python train.py --encoder_activation="relu" --encoder_widths=[192, 288, 432, 640] --momentum=0.95 --max_steps=5400 --epochs=19.1 --warmup_steps=160 --weight_decay=0.3
Rows from block 4 of the text decoder of a small image captioner, named by matrix and row number. Rows with one number belong to one neuron. Each number is 500 + 50 x the weight over its row's rms, rounded and kept within 0 to 999. All counts start at 0. Numbers have three digits each.
After each neuron's rows are labels from the 100 texts, of 14976, where the neuron reaches its highest value: "fires on" is the input token at the peak. Only what is clearly more common there than usual is listed. The data: rendered roads seen from a driver's seat, with toy cars, trees and houses.
# fc1: MLP up (decoder.blocks.4.mlp.fc1.weight, 512x128), inputs 0-127
# fc2: MLP down (decoder.blocks.4.mlp.fc2.weight, 128x512, transposed), outputs 0-127

fc1.77:561451483534455515562516376514443489484521498480530471536462505589627493513480421450430555569424630490511468453476445501537500529521452411560502489525552446509457479495463475527430453429403487449521488478487603471491560496542565491596537368503531458485540480498539444514393501614473521520516536567531521471462459494598522392539451502434487467522438516476528427573421526507494490484500
fc2.77:501382448511476543521575566533580527508422485496528454451514459491571395436484437498584519505436459559521504490523414528489557512479509446543532503416494502598517514563387504526498524530550589511485468532431565539499529459469517546511499467457528420469603576574502503451542552540388543461583489510483539477436453432648438534507458509470494589480477522483532483555525526552399483423462
fires on: "and"

fc1.98:434484422458470553571610488477619588478588487438459505524379568546559504345433455540539485572504499533459431432474485545601419548517444500496501388528528552468481478440480494472511517477536548473504468528508546526527476509526649457515484521597495462446468545577506483476394476515486494520508498531479500512447515619477510517555567503487488570525456539526512539536505521510567563470537
fc2.98:465568565441517414496557531472472501520445399467590545481463390523546572480469464469546445428433559597480470466540464486549543476479516602663517454482489539478513537559548540515468529492469463535488456457452515483504609517584426514501464471538537373489461478539515452419405528488501482452464539464470452520415476554510546455521537536516477502596408541506560438482432493595495535521518
fires on: "black"; "yellow"; "brown"; "blue"

fc1.396:584498520423484439545458466473461447449525375502524464579464454460493416562420539487386391504519478477575545535540545446504461526440480448480502587491407470514511522574589478509490506461490432405493520453414419538441478471535485562521489449457544455446452539502547453503574575559511460430481530376515485488539514498571514529611419512480480538558478566472483403490471498520559559500473
fc2.396:493496568492460504342442528431524513491431464535464561522471520543504478530566528426611533482547599433439504607573454602525497520448422463515480519540469524499517530487489485447427525574524542456529452490546503494481511380422457453490466458454463470391495521565516510505518535463540618462542506532555395518561486428420520472475579486475454460489557534531568447528472525482505539510622
fires on: "and"

fc1.404:493501459456466510396549452570429415498582474456480507490437428567547451414464558450425530513528456544478531520525437517457564504532510488483581456457466532510634493438458533514560542485467395482546460549485364573474477523424518464537562516516528386432507562501463546474467450614459489489479489581521521481502463509467597457479444524544541526443466490421570584497432521469545566499445
fc2.404:482476430457486556479553484530466498502495438481409539537515433517486481512479445528539482535496486597541550467456490600475520439363527488544526437391393498550568466539490482500524539530515499465582542495422453628510503430531519502449499445581533513454476525525487533492422375420525506469570534579560463470461546551515584490554577633479417558510511439433564447539468544537520492500486
fires on: "black"; "right"; "road"; "left"

fc1.506:484539547500485526506433578429516469516630450500515479498600522462457471461550424448566610444548525536453475555494409501396535496404488482435445496492433437458491445495452516533482465370511424503538537558479488584555475453457525510519518481472499486448493480517424486539500560506496433430435388406435574543549525607596433476510464566470491537441499556510525560512450537513527519443526
fc2.506:564621448481504450507523541439468441525596476558444502545499484438481434532509497487501445480591439432562477499527472432513513473482420568519493489424468495532574489462511514452480471404500498502497566444542444540556570521383461463541540481370520486534527488519526599650574563520490408512440451490466446527487492486583500590487572476600513479574571535505488410507529465491526499539551
fires on: "and"

fc1.128:483441406440440468512422489525581526556520463611486436449439465441446572602549497463544482434580462536492451566515476482520608533443524487501479421501546467492439537455512473516515435500460460427536467497520496482438470448529551436584520539509444503503495484440460484507533578508594534569625498467570549468388461522588510452515500562502552436454458529608524606468540508515470519432451
fc2.128:547561468615588437512482445556533487569531519577481408403417517499495556526495490464507504475407440522492421509527396545486560530509504510455464454509424511445484491511526423556524592505540388426388492519446552474489518537492478539533482555535466486431490478516399604442412538574511540450446532454486517516590454554538550519427417444588519530472488478546499595486552476473488498537504
fires on: "a"

fc1.169:516491613551475475548556552504463487493490493476497523559453539465515501448419510525544428525432476488513586580497488354505413539462392538529486592518465493529502532491512493522469469482516443492593498484453411509450544489542554345532541522597549442536553562519505432490522565621502544533416521459464505535435454531543469525537514413551446521550446511454515463553503467498409525387443
fc2.169:475403539502517577535514511476543516547480486521469559551550539523486517511469443391487486478430479533427522550512421461475512538402426648527423477470492505558595550453379543371428491543505541526518406539503508517486489443493448519507513421421506510471495495551493562519542501563555515451423520471530415445520558419561488508509512539426458533544544512549558450609465528490475573603475
fires on: "and"; ","

fc1.494:463487493566512498600474417586470505508490526501491375518513529577507483556469508542523521506473629490510468476618587492423430513415374517459567565521401407477499553487438430537509444454466462507477504507532537498456494440520474515549558451493427469493513481563460442516491469581455429460419425487405485422438439535500543543470464442441534496460483475485612509514531578520435487482549
fc2.494:548376424594566488512414494529583435459512492499523453524483486521526513493451456518495488531590601504520512455563585544515518404461469503600523498458531481551478496442463487445470520436436503550545442470543418523549550322513540488538491454545527469506542569582478439499589499437488580543442547385534490515537523486536525453530518472495533563486455565516562516489504541418426505401460
fires on: "and"

fc1.195:510439456531536500491467490499532597566424441515341466443535531524447483547501464432552490537480439559471455506435503494415463573513486479466480520495544526472500534458534480457502506431403472478464485564353484428494408513527360558429495556509542532470504515434490492569509472523501578492587521486449466509526461397507449409469575473467536534444473622503500494602475459468484408514494
fc2.195:496570454464458457409379579608471466444529456541488534538465419519480570527524439483535540462508500480506513539485495488478449488489472542492384444484485454536533442521556468468493571469536417442517472484512419506521589502482555571475432507562403497674537576481590583486521457509459466491509559559520489413545438519450448578438531460554512446535567575528509526529499488496529438593461
fires on: "a"

fc1.155:508534410481442568491416429571493462489531448566546498522465455476496412545459432550506432550467510493427631456499451428420516522528466537521479499566436505471422450456521608477524452465513537582521511528504487535536531519553506441501591551529592401494493550547423445473488611457563474488476515591525549528496503567535466475465502502610548393474499491472463564588540522498480478385515
fc2.155:511470536470506496484502563608446434509549545538376491480434492514502533514546540486556495583528485554531540585545438540497464509450520417502479547471488431547503468568519533520496517448551501545511520518664424462537461539525550472542531550465597536493437457470459532516455415582435514481455555495446566413496495470565514377428550551476431550598392543492498499438475427529458492489407
fires on: "green"; "grey"